config.yaml
encoder_stem: "deep"
encoder_widths: [64, 128, 256]
decoder_bias: "all"
decoder_qk_norm: false
beta2: 0.999
Rows from block 4 of the image encoder of a small image captioner, named by matrix and row number. Rows with one number belong to one channel. Each number is 50 + 10 x the weight over its row's rms, rounded and kept within 0 to 99. All counts start at 0. After the name is the row's rms in percent of the matrix's.
Before each channel's rows are labels from the 100 images, of 14848, where the channel reaches its highest value: "strongest on" is what is common among them. Only what is clearly more common there than usual is listed. The data: drawn branching plants. In brackets: how many of the 100, against the usual share in percent.
# convs1: grouped (16 groups) 3x3 conv (encoder.blocks.4.convs.1.weight, 128x8x3x3), inputs within the group 0-7, a 3x3 kernel for each
# convs2: expand pointwise conv (encoder.blocks.4.convs.2.weight, 128x128x1x1, transposed), outputs 0-63

strongest on: bare (91 vs 16.3); three-way forks (87 vs 57.1); leaning left (37 vs 17.2)
convs1.93 107:52 55 43 50 50 44 56 58 67 61 82 63 65 53 52 43 55 40 45 35 40 49 35 38 46 41 42 49 47 47 39 61 51 47 50 46 57 81 51 60 56 57 50 41 44 50 37 33 48 49 57 40 43 45 63 68 54 57 51 48 39 43 36 48 35 36 53 41 68 52 51 51
convs2.93 110:44 42 59 45 59 71 62 61 52 46 54 50 53 49 59 35 59 38 54 49 37 43 46 62 56 33 42 43 38 61 53 44 42 63 50 57 64 72 58 64 59 42 54 55 36 48 61 59 64 40 55 32 45 48 41 58 43 54 68 54 57 59 67 45

strongest on: narrow (49 vs 16.7)
convs1.74 098:32 47 64 44 54 46 37 41 43 52 47 34 50 45 49 54 44 59 34 46 60 50 53 58 59 65 41 43 53 54 47 58 47 76 50 36 32 49 66 51 54 55 65 57 36 45 52 52 48 50 56 48 58 54 59 72 29 61 46 56 27 32 61 50 50 45 46 51 41 29 56 58
convs2.74 116:44 49 53 46 36 32 33 61 29 46 57 42 47 51 58 73 63 30 62 49 46 41 49 40 44 53 60 50 61 35 69 58 67 42 61 46 47 54 37 39 47 47 40 27 51 62 58 60 38 58 43 47 44 46 39 51 34 42 32 51 49 52 43 55

strongest on: wide (61 vs 16.6); spreading (38 vs 16.2); red berries (37 vs 16.8)
convs1.11 097:57 51 40 49 45 43 54 51 48 44 40 26 62 65 50 71 65 69 45 44 47 41 40 36 45 42 49 55 55 66 49 40 64 68 53 38 58 48 49 51 53 43 50 47 52 50 48 47 41 45 37 35 33 47 59 52 61 43 42 47 49 35 26 45 44 27 58 59 37 63 54 56
convs2.11 088:55 50 57 44 64 48 49 62 53 62 37 68 63 73 39 44 45 48 44 35 63 44 46 65 46 45 37 58 74 44 48 51 45 54 44 48 58 41 42 57 68 57 50 59 53 55 54 49 47 38 52 43 62 51 77 65 51 53 61 31 37 59 61 48

strongest on: narrow (75 vs 16.7); autumn leaves (37 vs 16.6)
convs1.66 104:33 44 53 50 51 52 57 46 59 28 46 51 38 66 50 58 52 43 41 43 51 47 45 54 45 48 58 71 48 46 60 45 56 47 41 34 24 37 55 28 59 58 30 51 59 46 54 54 48 47 55 47 59 61 63 44 38 50 44 38 41 45 35 24 49 63 36 42 41 57 52 51
convs2.66 108:52 61 47 43 49 49 55 28 44 39 65 33 44 36 44 62 61 65 49 52 45 45 62 42 53 52 45 56 55 32 42 53 51 30 56 48 30 36 45 68 38 33 55 50 34 50 46 57 54 62 63 58 71 51 53 28 62 48 48 55 40 61 40 32

strongest on: narrow (44 vs 16.7); autumn leaves (41 vs 16.6); leaning right (37 vs 16.6)
convs1.84 107:62 57 43 59 54 55 54 56 63 43 31 50 41 63 55 60 53 25 43 44 48 33 55 48 28 42 44 54 58 50 40 48 35 27 45 49 46 57 53 38 42 32 49 49 56 43 55 68 47 44 44 56 49 52 52 51 24 32 66 49 49 53 59 55 55 64 56 45 40 49 42 36
convs2.84 106:50 64 54 54 49 47 35 37 64 67 46 51 52 56 62 34 41 68 51 52 58 46 58 43 52 47 43 55 60 63 39 54 47 40 45 30 39 55 31 46 44 37 44 65 65 58 63 33 40 47 63 68 65 43 66 50 50 57 51 38 27 37 49 38

strongest on: narrow (84 vs 16.7); red berries (41 vs 16.8)
convs1.69 096:48 46 43 55 52 42 44 47 48 54 39 38 52 60 33 48 42 35 37 55 53 39 62 58 35 55 51 63 36 42 64 52 52 53 50 38 27 53 65 34 64 75 35 39 62 53 55 55 61 50 57 61 61 61 57 33 36 47 53 48 42 50 41 30 52 54 36 52 43 50 52 38
convs2.69 117:41 64 56 50 41 31 48 34 48 43 64 40 46 50 52 68 53 61 38 55 44 46 56 43 45 62 61 54 55 31 46 48 51 40 53 44 47 54 54 61 40 43 45 48 57 53 52 52 39 53 48 55 46 33 61 38 51 36 43 56 34 57 45 38

strongest on: red berries (100 vs 16.8); narrow (84 vs 16.7)
convs1.88 091:51 61 59 65 49 50 70 70 55 60 64 58 48 47 52 44 49 57 40 46 31 43 43 41 52 43 42 34 51 45 44 55 46 54 53 46 57 57 54 41 53 49 50 46 60 44 50 45 41 47 39 43 34 34 61 65 64 70 47 56 67 79 59 37 36 32 51 52 43 44 40 42
convs2.88 097:47 50 55 47 61 62 51 51 46 27 57 49 55 69 55 45 45 48 54 49 49 51 53 66 58 52 39 59 37 52 62 30 50 55 49 57 55 61 67 45 54 57 55 61 47 50 54 50 52 39 45 50 28 40 48 61 32 56 54 64 52 41 51 44

strongest on: narrow (86 vs 16.7)
convs1.83 102:39 43 46 47 62 44 50 43 38 42 56 47 68 41 37 69 48 34 44 50 58 39 44 62 54 62 61 40 30 50 28 46 61 56 54 47 57 27 52 29 38 66 52 64 52 55 56 43 55 51 50 41 52 45 44 52 45 38 39 52 27 52 62 35 42 59 52 49 63 50 56 49
convs2.83 099:34 53 48 48 50 29 35 48 52 45 62 34 47 43 43 80 59 31 56 39 49 44 46 53 35 49 70 35 51 55 61 54 49 34 55 54 45 40 52 68 39 46 50 39 46 63 40 48 36 60 48 56 38 32 48 51 51 51 51 51 59 71 51 62

strongest on: wide (87 vs 16.6); autumn leaves (39 vs 16.6)
convs1.3 096:49 51 40 44 56 52 53 52 32 59 60 69 64 39 77 53 55 52 54 65 68 54 38 69 42 43 51 64 61 56 48 37 59 50 54 51 44 64 62 46 35 56 40 38 53 53 58 44 52 45 51 50 51 53 41 68 54 49 46 30 40 31 35 54 33 36 54 52 51 57 56 60
convs2.3 100:53 43 76 74 35 50 50 45 39 59 45 51 51 54 57 50 48 48 39 42 46 51 44 49 39 48 44 52 50 63 41 32 69 49 48 50 44 52 43 37 43 60 40 51 52 60 42 48 45 33 47 60 46 45 53 49 37 66 42 48 47 45 50 47

strongest on: autumn leaves (83 vs 16.6); narrow (50 vs 16.7)
convs1.97 103:41 39 47 70 62 49 68 53 52 54 67 62 57 45 51 49 55 40 61 54 47 47 48 24 47 47 35 39 51 53 73 57 50 67 56 58 39 33 51 62 57 59 55 51 40 48 46 53 41 48 64 50 59 63 40 50 38 36 50 31 43 46 42 52 46 30 69 56 53 60 48 56
convs2.97 114:58 55 47 53 45 41 32 29 51 48 62 43 54 48 57 63 49 55 43 39 67 67 62 51 47 55 49 49 60 55 51 60 56 36 47 48 33 49 43 61 28 46 39 36 55 56 34 54 40 71 38 58 41 43 61 38 53 53 40 49 42 49 36 41

strongest on: autumn leaves (100 vs 16.6); narrow (44 vs 16.7)
convs1.107 071:46 42 44 51 56 37 49 38 42 53 46 40 55 56 35 50 50 42 53 52 48 36 63 47 39 39 46 48 40 58 38 53 54 37 48 49 44 47 54 57 51 56 50 37 42 59 50 49 49 43 50 60 38 49 52 56 39 59 58 54 70 83 65 42 57 43 58 50 53 76 81 69
convs2.107 073:41 54 40 53 51 60 24 37 67 57 34 56 19 53 38 54 57 54 59 44 31 49 55 41 29 47 76 34 47 51 39 62 50 51 47 42 46 37 59 55 46 64 51 41 75 47 43 43 43 49 67 55 66 55 50 55 67 64 64 49 42 57 57 43

strongest on: wide (99 vs 16.6)
convs1.127 106:60 57 65 56 44 72 35 35 42 59 60 65 62 49 68 57 47 47 55 46 59 58 43 71 43 37 45 42 48 46 37 46 37 65 56 64 63 46 57 41 47 39 68 52 52 69 50 42 40 44 42 37 42 48 51 55 38 42 65 53 46 62 41 56 43 42 38 57 39 55 60 54
convs2.127 099:59 40 56 63 41 56 44 44 44 62 36 42 45 40 56 47 53 43 27 58 55 50 43 35 56 53 49 53 53 47 34 31 77 57 60 64 46 49 46 51 43 51 40 45 57 36 37 57 47 39 45 58 68 61 34 32 43 52 33 58 45 42 40 35

strongest on: wide (67 vs 16.6)
convs1.126 107:63 66 56 53 50 45 33 34 35 62 58 57 47 51 44 47 45 50 60 58 51 60 51 44 28 44 35 54 47 49 33 43 55 67 60 67 38 36 40 45 44 53 35 46 49 51 38 47 69 47 72 37 51 33 52 42 56 51 64 60 55 60 43 51 51 38 47 67 62 50 56 55
convs2.126 128:63 59 58 79 50 53 55 39 37 50 41 54 46 65 65 44 33 48 46 57 59 65 66 50 44 45 43 49 54 74 57 41 57 52 36 41 46 70 50 54 44 43 45 37 47 54 56 31 37 48 35 54 46 51 65 51 45 62 46 37 40 38 56 52

strongest on: wide (73 vs 16.6)
convs1.95 107:56 51 45 29 40 42 48 41 34 44 39 51 66 62 55 51 30 50 54 49 50 49 51 56 51 60 50 65 39 44 57 41 59 36 39 50 34 23 51 69 54 58 51 33 45 68 53 54 48 43 43 49 51 35 55 57 38 36 55 32 44 43 52 52 46 54 37 44 29 63 55 46
convs2.95 111:53 62 59 53 50 62 37 30 55 46 35 66 42 65 54 60 35 51 39 63 54 55 60 55 54 61 54 68 49 49 45 59 37 41 31 47 40 38 39 53 25 58 53 38 58 46 44 51 33 62 46 46 52 42 60 46 52 66 55 53 50 37 32 57

strongest on: bare (46 vs 16.3); leaning left (41 vs 17.2)
convs1.94 103:24 27 21 42 44 44 52 49 53 49 68 53 58 57 48 41 55 43 44 43 48 45 47 44 38 44 43 52 47 42 32 48 40 51 47 48 48 70 53 62 60 58 54 58 49 48 33 31 37 39 43 39 39 46 56 58 48 58 58 49 45 47 37 47 33 31 41 37 56 47 49 45
convs2.94 099:39 49 72 46 51 67 51 63 51 58 51 56 51 51 50 35 58 38 54 46 42 45 48 62 54 31 53 46 35 55 49 51 50 62 42 56 61 62 56 65 58 53 52 49 50 50 65 53 61 42 60 32 46 42 46 66 42 62 61 53 62 70 68 54

strongest on: red berries (65 vs 16.8)
convs1.22 104:56 46 45 53 59 39 57 43 47 37 39 27 47 49 44 51 51 51 56 53 54 53 54 50 37 37 43 41 36 37 42 50 50 40 49 56 49 52 53 43 50 59 28 32 36 47 44 60 51 32 60 50 51 46 35 43 30 39 51 53 45 56 43 34 34 27 32 51 35 36 35 37
convs2.22 082:55 47 56 47 50 54 49 58 58 44 43 45 43 51 45 34 43 36 52 49 75 58 56 43 64 35 48 41 60 70 60 33 51 46 51 42 52 50 55 56 63 60 64 63 50 43 42 50 79 37 50 48 61 57 40 62 59 65 46 47 61 52 65 47

strongest on: two-way forks (94 vs 42.9); wide (92 vs 16.6)
convs1.125 107:69 50 58 70 39 44 39 48 46 64 46 54 64 44 56 36 53 56 67 36 41 74 37 45 42 53 59 48 29 49 29 37 47 45 54 60 59 57 58 48 50 42 50 41 28 49 49 56 38 45 43 58 50 35 33 57 50 67 59 46 51 57 37 46 45 55 36 51 50 51 55 43
convs2.125 105:49 43 55 66 53 59 57 39 51 57 42 45 38 51 57 61 50 32 29 59 49 54 42 31 41 65 47 46 48 52 49 56 64 52 58 59 46 58 53 36 44 59 53 45 51 52 25 53 47 48 40 61 51 61 47 43 39 50 49 54 48 34 45 46

strongest on: red berries (100 vs 16.8); narrow (79 vs 16.7)
convs1.60 097:34 21 25 56 48 48 61 51 47 45 41 52 67 67 46 62 56 45 46 43 42 57 43 55 65 73 59 49 44 46 47 53 43 50 43 36 53 56 67 59 48 49 53 36 37 37 53 62 54 56 61 55 61 54 55 56 58 56 46 55 33 35 44 47 57 55 57 47 63 58 67 57
convs2.60 093:59 45 38 50 71 68 56 50 56 41 44 21 52 31 52 46 44 36 58 59 62 44 65 37 47 48 29 47 63 60 56 44 56 29 64 45 39 49 60 50 57 38 60 54 35 38 42 54 70 50 50 60 59 69 34 44 54 60 56 37 48 41 47 35

strongest on: autumn leaves (96 vs 16.6); two-way forks (72 vs 42.9)
convs1.55 095:32 46 53 44 42 55 50 49 44 73 62 47 43 55 34 39 54 29 32 44 60 43 49 67 54 54 49 56 49 38 60 39 48 42 37 32 27 50 60 50 71 62 50 54 55 34 50 49 56 59 41 62 49 51 41 38 45 59 56 58 58 59 51 44 52 41 40 66 43 61 63 58
convs2.55 103:53 65 44 44 60 47 38 37 43 51 65 49 37 56 46 60 35 46 28 37 53 59 59 40 41 55 49 39 71 46 61 64 44 40 46 47 40 48 42 45 38 47 47 20 52 53 46 47 50 70 49 50 57 54 46 34 48 40 45 40 52 33 40 53

strongest on: wide (86 vs 16.6); autumn leaves (52 vs 16.6)
convs1.124 107:40 42 32 52 40 50 60 58 61 27 39 32 49 47 48 55 54 60 44 43 33 49 39 50 70 67 66 42 49 46 54 51 50 24 32 44 60 55 46 50 46 49 50 48 50 62 60 48 25 39 42 60 60 68 48 42 59 37 57 51 47 54 40 61 51 61 52 51 47 49 56 41
convs2.124 120:57 61 37 63 46 65 53 27 47 62 41 64 58 55 54 55 37 50 52 45 73 49 59 73 49 52 41 60 40 54 43 52 62 48 33 38 40 47 48 63 34 33 51 53 43 43 47 49 43 40 42 54 43 46 71 48 46 51 50 35 52 53 50 50

strongest on: two-way forks (92 vs 42.9); spreading (68 vs 16.2)
convs1.12 101:45 45 46 43 43 57 50 55 76 29 31 43 45 54 52 62 55 73 40 45 35 40 47 51 45 48 52 55 51 60 57 48 39 64 50 32 30 36 49 35 49 58 40 48 56 51 49 42 37 46 50 44 49 49 63 52 56 48 49 44 37 43 26 32 41 32 47 52 62 53 52 61
convs2.12 104:53 53 37 46 63 38 51 55 49 61 52 55 44 70 48 67 42 40 56 44 56 63 47 69 49 45 54 50 52 58 52 60 51 55 41 46 58 32 49 75 55 56 58 49 50 60 53 35 48 47 45 50 78 49 53 48 60 70 50 36 46 47 57 61